Weights of a small contrastive image-text model: 7.28M parameters, 8.3 epochs.
Rows from block 4 of the text encoder of a small contrastive image-text model, named by matrix and row number. Rows with one number belong to one neuron. Each number is 128 + 32 x the weight over its row's rms, rounded and kept within 0 to 255. All counts start at 0. Numbers have three digits each. After the name is the row's rms in percent of the matrix's.
After each neuron's rows are labels from the 100 texts, of 14848, where the neuron reaches its highest value: "fires on" is the input token at the peak. Only what is clearly more common there than usual is listed. The data: flat shapes of many kinds, plain or patterned, on busy backdrops. In brackets: how many of the 100, against the usual share in percent.
# fc1: MLP up (text_encoder.blocks.4.mlp.fc1.weight, 768x256), inputs 128-255
# fc2: MLP down (text_encoder.blocks.4.mlp.fc2.weight, 256x768, transposed), outputs 128-255

fc1.10 082:138118098133107177155130116155181106188110075116140123158088102141137239136090081153121168147139134159162177136131114132191082165145178157109131110147181125133159146155174126202169155158121132137110084128112150175114085166141128113146161142057146117166147120131181109129170141110116143118108145147143167161174135095096132093079151170075130199145087119168130162127104116128184138119121
fc2.10 095:146135154159138133143131111122147121111164143119160152097153132104102170137190145091132151130126123165154087046113169113133169097083088103101102128098091102131171106162115089107114101104133148128125130142155161078141180118137117164132122107122133139123137164176120136145109151146147117116069096116149129108055169142104182188124106130100140121096202130179148121137131166091104102143158
fires on: "hexagon" (58 vs 1.1); "circle" (42 vs 1.1)

fc1.242 110:076129166196157123125133142089119092116176105120107175146113139111152082129128145097094109117161085149125137134122088118140151100109136129121158143083151119115080105104160133127147168048097071137090136121126122104153134069126100188122117056180059123164120149081104126133175097086109107148105112152112041082145160105047170042154134090112160097059106133218125104181094162131103079114153
fc2.242 108:146133130198132131135184087118126158125048127105138132075194127091102165182057108080138132131122110130149142139109166120179130111058157180146126135137171108066082164114101163094082130157083179161148070077158169150061160113091174164125135105119148134085123097190112167104156124146162105102085146155110109160156137182094126081119112132128041114116122144089197120095078145142113100195147
fires on: "<end>" (100 vs 7.7)

fc1.48 089:169145103146177137111134164148115110127100152129150155138126128136132049112084141168134116064140141137092137181143069155176101111104123103100136113162138121129186123117145087102128107123128176120105158132155121096186136141101180177127122135106164103122106123182207113189109121097124131060126140185110087139158075045150100050107119134118173154150155043114124101131088121182121111089072
fc2.48 094:114158148142143137137147128099140137165136089127131142134175092131161120145076117125159114099106093166119064160128154116172114159119084106098064099109168202094127136130145133086094081123143152146145122116091154138152086083124098113130083143162075088113162110047136105092126162113104139118160161115148155128083102197108134158144156076162093164132095096149117129113141026129064187101076
fires on: "hexagon" (60 vs 1.1); "pentagon" (22 vs 1.1); "circle" (15 vs 1.1)

fc1.347 104:145106076133115115091090184118122134163129181164116138095096102087110148096160093114138115143109164119117115136159085190089131153115132126116079150129098168073045106097074097125115134141134079116179157123156103115127137173096109175111120093089115151158092131204064089106142118168107100108197171150125124202164058146102094090057136149128107160153184080139182115055168092126097131173115
fc2.347 104:097170123149175135165185027105110161090146144087125134185089171083121134166118133119128109103074093128102124096146072102165152099108144144103150170174144165134136102114130180136105167080099141177097069127123126136152158104169118166122154175151078117137139138161105085106057124117176149076127099120100114094112148149111165090156067110085109113105144157152070117159111084136127099132129
fires on: "<end>" (94 vs 7.7)

fc1.551 100:113142152126101169138173117090099096142119091118098141137117136123123101098189150115132089135133118200101128127145183144146094105120146132151133144147124162086139141127091173083031208129113096128139111114122095128136086116114132122144134088160185125120209103183117105123125137133129120070084118101095071155135095112110174098170107071163112131109126175067152154104095060176099145119112
fc2.551 109:118178118136124050141098129185087121128114127105070198156085087111134104162080077114174109100235129102143156109144144123130109105170120139106133176148143147151148163150121170106160141087130186096134167116177188157098151096111092125118116163100154156158150136202123150094134158079119089141166145161145135158157168129158120170112151146148111131133106207158127122059125074120139171058133
fires on: "hexagon" (38 vs 1.1); "circle" (32 vs 1.1); "pentagon" (15 vs 1.1); "heart" (8 vs 1.1)

fc1.512 101:148078160118118119121094151189157166114177073084115117163119113142117099135140120130114113164211083110108129155130148093128096112107071087129104174156089214163133131094141116150092121083203153155107206096111138113134091070118187125136138132161111116095108119064158105123125110126159155185148143142056111136134086142148118049123110137144120155115095163097142108190138174127111140144139
fc2.512 096:090188187122164162112153131095098163105065099144114062107119149133096154163141161116117142148043088178141151106103116090179166088140143170161096158149150062115193075144139188131126150161030120140100130109098146149089094097140063140131123137145162140142164148099138135133126128092153088134157148152173111198147135121093094127119136103094182110127123111088113168157117063173085154116136
fires on: "circle" (43 vs 1.1); "square" (12 vs 1.2); "hexagon" (11 vs 1.1); "an" (10 vs 1.9)

fc1.384 088:171115129117127098136148103128135143146167108137143077121073134098124114155082131098114099126174135099143130179105153153155173101120162160155180096155092170092111101120182103101146129100078135129103106151126128178121114183137103100062172080125141146115072117140140153237171168216081067152086062163114083105168141118141090108152101078152109112133111104085121144112178128114173141122103
fc2.384 085:157113117176109107162127143081127148144183105121105080167164169120184121129155106140100130208134140116206109137146129107123093200129156123138122138112089050124154121192065054071089081089146097122093083073136149099077167085110093138104071157174086089119180143110141126114127091089150135066114172170109156141083205122109159134114122150132097115085117180180149108104163086124062141125092
fires on: "<end>" (65 vs 7.7); "," (32 vs 8.9)

fc1.86 098:152113084115119141169135159173175160123112108105166123113098126098154148078146218148154122097144070085144129156114122156105140136112148164096102138069151134077115111126121173086167089134121108088102179140080157151145130125178128114115112117115083116163100165110128102137157146110180116100111027152110116160146157119087047117137099113141174112128111068130164093185169107157098103109117
fc2.86 091:143210169113127095143145098118082164139115170123098105127150130175112059129124059143101157121127154147116089150088118099207132130092129140143132066128113079131140142141117083076145168146129117143173115129174144151155139127078093084153180076122109142116079066136132139127129119168069103130195147145178157079177131161158156091108171164147098120053098135120143073071120084157162093192099
fires on: "circle" (70 vs 1.1); "hexagon" (19 vs 1.1); "pentagon" (10 vs 1.1)

fc1.43 113:152107136146161156094114123138111191101097174100131127147127087156089144140102128131116141097197126112114147130103185190068081096116136090131111092115114080101088086109122087173128200131110063134123096091143117118149169128111131118070136172108094113100146151096137117120165177129117096074156106176158087138127044134150195152108120145117192137122149154179189203179124122071145183168127
fc2.43 113:117129147145160090127130140144136125125143130166131129085166136119105133086093108128132154170119064141200109033103112079154146118149118147111128145146120129089119148142135183141130167086141153144127098139082136129138124148099126175135169140121087132114097136149099117082072156135127134114101140106169130093104088102123117157069110121079076165125126074153142102113118179185201175152139
fires on: "circle" (74 vs 1.1); "hexagon" (26 vs 1.1)

fc1.150 091:109150101150158162192126093099145044165126154165117154186145126111167180085100126127091104153159098162117181179179118146152141162100139147179124149119162145149133124132151116115115102097118129151139185100156091129137153182104149091177094142092114132114154135162115086091094133149094133163098128120198052127110106124133055095163107147109140121197135137123173100126133107085124135140095
fc2.150 104:132150141111125120125126157156112105142081098080111137170139134167136047132156124144115104112137115142097059111165150100133143095124072157128135129100059146121141101130065119132096159149155126112144168133090117138147099099095134121144139078099130140076084061075084093122173113159081152128219125127115154158111120121088180116119141127110163111078134131178168103109164098160109096095115
fires on: "circle" (22 vs 1.1); "hexagon" (13 vs 1.1); "ellipse" (11 vs 1.1); "grey" (11 vs 1.9)

fc1.438 084:174113119157186142115105204098147118098139135114188151142145172145141137109072143159113121132154161140142122135173105171082128150146163128118088112100124139145171133166141110111133143060119112116082065104064157184175111189155108099125114126130081120041169166131147114077131177105146059156152145179122099182159065069110113157069161143101112137139093083138116139103163151118114144137158
fc2.438 093:092133088152091092110134088137138128090179081124119142093145091085105112106149067090142170111148119148045134080141179152100139161082126099057126162114109143086150095153151084117099107109071124081169095137114148130157107139077103127080175111114112138186132124134099137155120130172104144085076076139099124123106144168076145131147144109176117137146088134106135135183072102139226151135156
fires on: "circle" (56 vs 1.1); "hexagon" (44 vs 1.1)

fc1.667 095:107122099158176139118163093058176094101122117116090117105144158051163115077123091101136174117112142137102097059097104130131154134084095091112118147174154115165170065113135092199151114188150122106174074126113104103170161177077123126156129105111128085162132152100105116025129134131132111148126151150165095183104119149182134131153149138136145126105183108145093116176154162150121136126118
fc2.667 098:125184107146142120189141113073157129151128088150120135099032145106122138107087151150137101157145071082152066110205179103122054069137108154138101191157078106142129116094156187105081087148104087104083113165083098161111088089127178162089159106096148115101090106119136088174116104133171080135102122111086145137097132127125145097144077049109208149129113166113152106119074143145148167136111
fires on: "of" (81 vs 0.6); "right" (14 vs 0.3)

fc1.274 095:142113087125143149111126084145140139124182105118191136101080114202200090106092095100135158127097114155197081148095073088124090123129103108096159061112200110138113124173184143139130118094111177211120089112085184116142180176110152113134135157151174134082124065112190191117088143127122147136101095166108145126112171134086100133114121116117111148077176077093152116143127123180089137134113
fc2.274 110:143101204100094125185116093139099124147066089118157095160072104140129169111134137189088156100145078102110115144131155134096115117146150154165110125117116126146154105102106142181136129154152076129181153126071108153066092129164141137070189153113139132179095114187179128108068186118127116149136149149140106100105124164111083171199151097111141171109094151106103092119157137131123162157122
fires on: "blue" (49 vs 1.9); "pink" (45 vs 1.9)

fc1.725 110:053134152140101126090133132124134191104171099119114164125107094104162153133153219135127100138137112103148090075106080141173171111146099095127112176113084139156130147104091124113134143200112138155168155131166087084099185154157113195194125082116142144115167158097072077104079113165210140091149102095124125202155182090155111141124163151076181098115161076117124108105124093153129079110147
fc2.725 097:140136122103158090116095098134149107148116182143125153131156108149150138091066152043104074118137091066153095133207126131108103107146103210095110133176177130112142125127149143181103160124108127080142152105105137171119124081095093114198154130186139117085121152198119142191103082107126124109135087111103141143121133107144111145149154077126099077152087148129130141119159140080117124171135
fires on: "blue" (66 vs 1.9); "to" (17 vs 0.6); "<end>" (16 vs 7.7)

fc1.708 096:097108150100135120172136064105133100141212138074167113083131188130094103128095123107154131107156137119066126156088128044174164076142110145084148123144163126103140162159159095168169066175138080131162116178139139111151062152076175139109145133144088124143153156090086111140133148118098140093107146096167174120096102176181111135112135084109143147143146125149124063130091130160194122089138
fc2.708 103:150102144112146106084070140087119143107095116151149125133153114116103066115149135171178162105114101161132117156169192079167125110120160138073164099110100143147116145117122136132113156073094139124153136149142141115108082104115101137166144187103087152052170171114151178149161140121094080089166124151088198162126108104081173133099222121193118174080137151152125083136139120093151145140138
fires on: "circle" (46 vs 1.1); "hexagon" (29 vs 1.1); "pentagon" (25 vs 1.1)

fc1.525 097:144151148049170128176121142123141132193157058132150213099108127131125144136144133174127092173168093099156123089139159094131109083140147147104168109054108099161151101085185130126132141172112094092151132096143094170181154145047131132049150122087134101160087089137149086098178138159094109117081091094125153174125145129118075138089112104216116096179128110102177125163162164142164136224117
fc2.525 093:186156112115177099110122139122120136086084131176150084083131093123145142146159063156173159069104155159090059175156098102185110128158177097166117158093089104090143100172109104146135096110136118090105149079093134148083106083147092117072120141182080153095155143071095154085168126168143069118091123156129152141100125078120107137113112123125159099121128137168120081154131079143060102138094
fires on: "<end>" (40 vs 7.7); "," (40 vs 8.9)

fc1.595 092:175055092127164160096125089119097132122124180174156104089089169167183092130117118198123130139162088166137147145141143124101134117063099084169128112159180110128041060133141169186051169109135166098138103123137098156173070106106115140172104089130090180144160106108125172155105174150095113098139091103092058129119153118153096097142124117128125061147164109080112068167098152133097152102088
fc2.595 104:153099119101080168151092128125152169130172093119143079112113104124138090144147156169181135102152144148081149183120112152080109109180155069179147134138101175143142239135107200158168126141149087122145093115108168133146181145217071108075185138130120140138118063146058087160115136091118161127104160135181141133166148145128141148113150136094059126092128127150144134078217125120099109162059
fires on: "blue" (51 vs 1.9); "pink" (41 vs 1.9)

fc1.72 096:078112144166100147100163140111175173121150163194148107120125168142168101148138149169090135159137108175104109133119107115134120074159135153161128123174105104155184108182175159101100151100080146162119207137083133144121093141157157155124070054081120170152098116112140071148083160142115146154132151127175189146186110084103137130174170134109067147158139154116152097154139150107037103132162
fc2.72 092:140144080113144104137066150130157143107134171129124163173087103113072125097154181126116090094064116147072109158063187107109198131070129176124109097109117166159081161085106121162085127113103100096180114152133070160082151116149081090141113190118140101078099115096114149075155145100124082158113145115137205094093125118152139152115140163145078088160108113133092160141134174151117102135124
fires on: "blue" (32 vs 1.9); "," (24 vs 8.9); "<end>" (23 vs 7.7)

fc1.547 091:134057127106173191077133140089106134111119097145134120126106118177149117108097140118086113151142135162162156166088075101137121132109097142114149158096113158119098118119145084060187112145131117088126145183092152131046170098135093084146182068161154143089122094144063127126118161097156188148122099132092082136109143146159056091098148111105177122106153108147085228127142075128137122137137
fc2.547 099:073169043141103146140146175122099125110129170079086197083103115123112118079132164118147093108082093128079105098157076148112111151170144175124110177219127103192117103140158124110088160098167101073118149129191110042146103132188114141129134080130181082155132095089145142142126145220150099141130086161150158151151174115121125145115046150101133117124153110079157107107115114174119121121133
fires on: "blue" (48 vs 1.9); "orange" (22 vs 1.9); "and" (16 vs 5.5)

fc1.237 094:150139178121174083087107144131148108115113097146141112103145158138205096120087097135087118134118144152189170073160135125109171097116117189189129173106128123117141145163105129162196095160110082121136177096139225086124154125146156143072172117156080110140160170158110143125070189103113180167138175102069048108167098155138112137108104129108102167111120101169140097086116142090129115193164
fc2.237 096:110136106134155103172123152086129169097094115125106105102180104103087126088124114100051150133122158131115129124148169135125153134136131138059111088178172069132170120091112137085062107118122135127077081129131099103176109101075105141147109105161099126075109083142117088104181094126132120110075088162089185163146079150081098157108131097164116075147172081131132140128122123212147117165115
fires on: "circle" (37 vs 1.1); "hexagon" (27 vs 1.1); "pentagon" (19 vs 1.1); "drop" (11 vs 1.1)

fc1.0 079:120118128174219142111099083117123087107146108111073121117122119110092111120123126085118090143157078183112123093194166129154109093128144103109094111093144129090134105096136151112161168191144126152137119111139102155176100112172187102140071119111126121103151127157166160143041154102158127146149119186120121160128146182172097145121137094148149144161123100079076067166114138130106119134212
fc2.0 087:093121130128113194137176100148112148116163102115143128073088118138133154138178132154160137122106188154131150129096169112063156115124139115129184112161162209158044070146109151199086107141093108179119132184068221161134147140132122104164178162128152148155143132126141091159140130117129159121114185139115160170114105123093148128168129091123145145111128120163159166158179164107100136156152
fires on: "hexagon" (33 vs 1.1); "pentagon" (30 vs 1.1); "circle" (26 vs 1.1); "square" (8 vs 1.2)

fc1.391 109:077139118165120116107145117064136079119088130134123107130142085094116105118109156108139105129153148074126137144129154101189103086083147128110088111162088069138158067128193130118174104142079144114144113136063090121144131135098110112080112109157177160179124084043101180064129128144111156169083154144164108199098157168160128080087165109141155091085142112150138105123132152092139187136104
fc2.391 111:115117167125120125135118146175173124114093127134173148162105146181196150052113074167073136167149127091077191092122129140135108121125124060148119142162160098172122138074146125134095086130088103110136134132104053148132089180122165123128158102138202132135150100106141131156177131097153157138106113192188082193123143103099129141194157076172173088118195116123138098090113158066074164102115
fires on: "of" (61 vs 0.6); "right" (39 vs 0.3)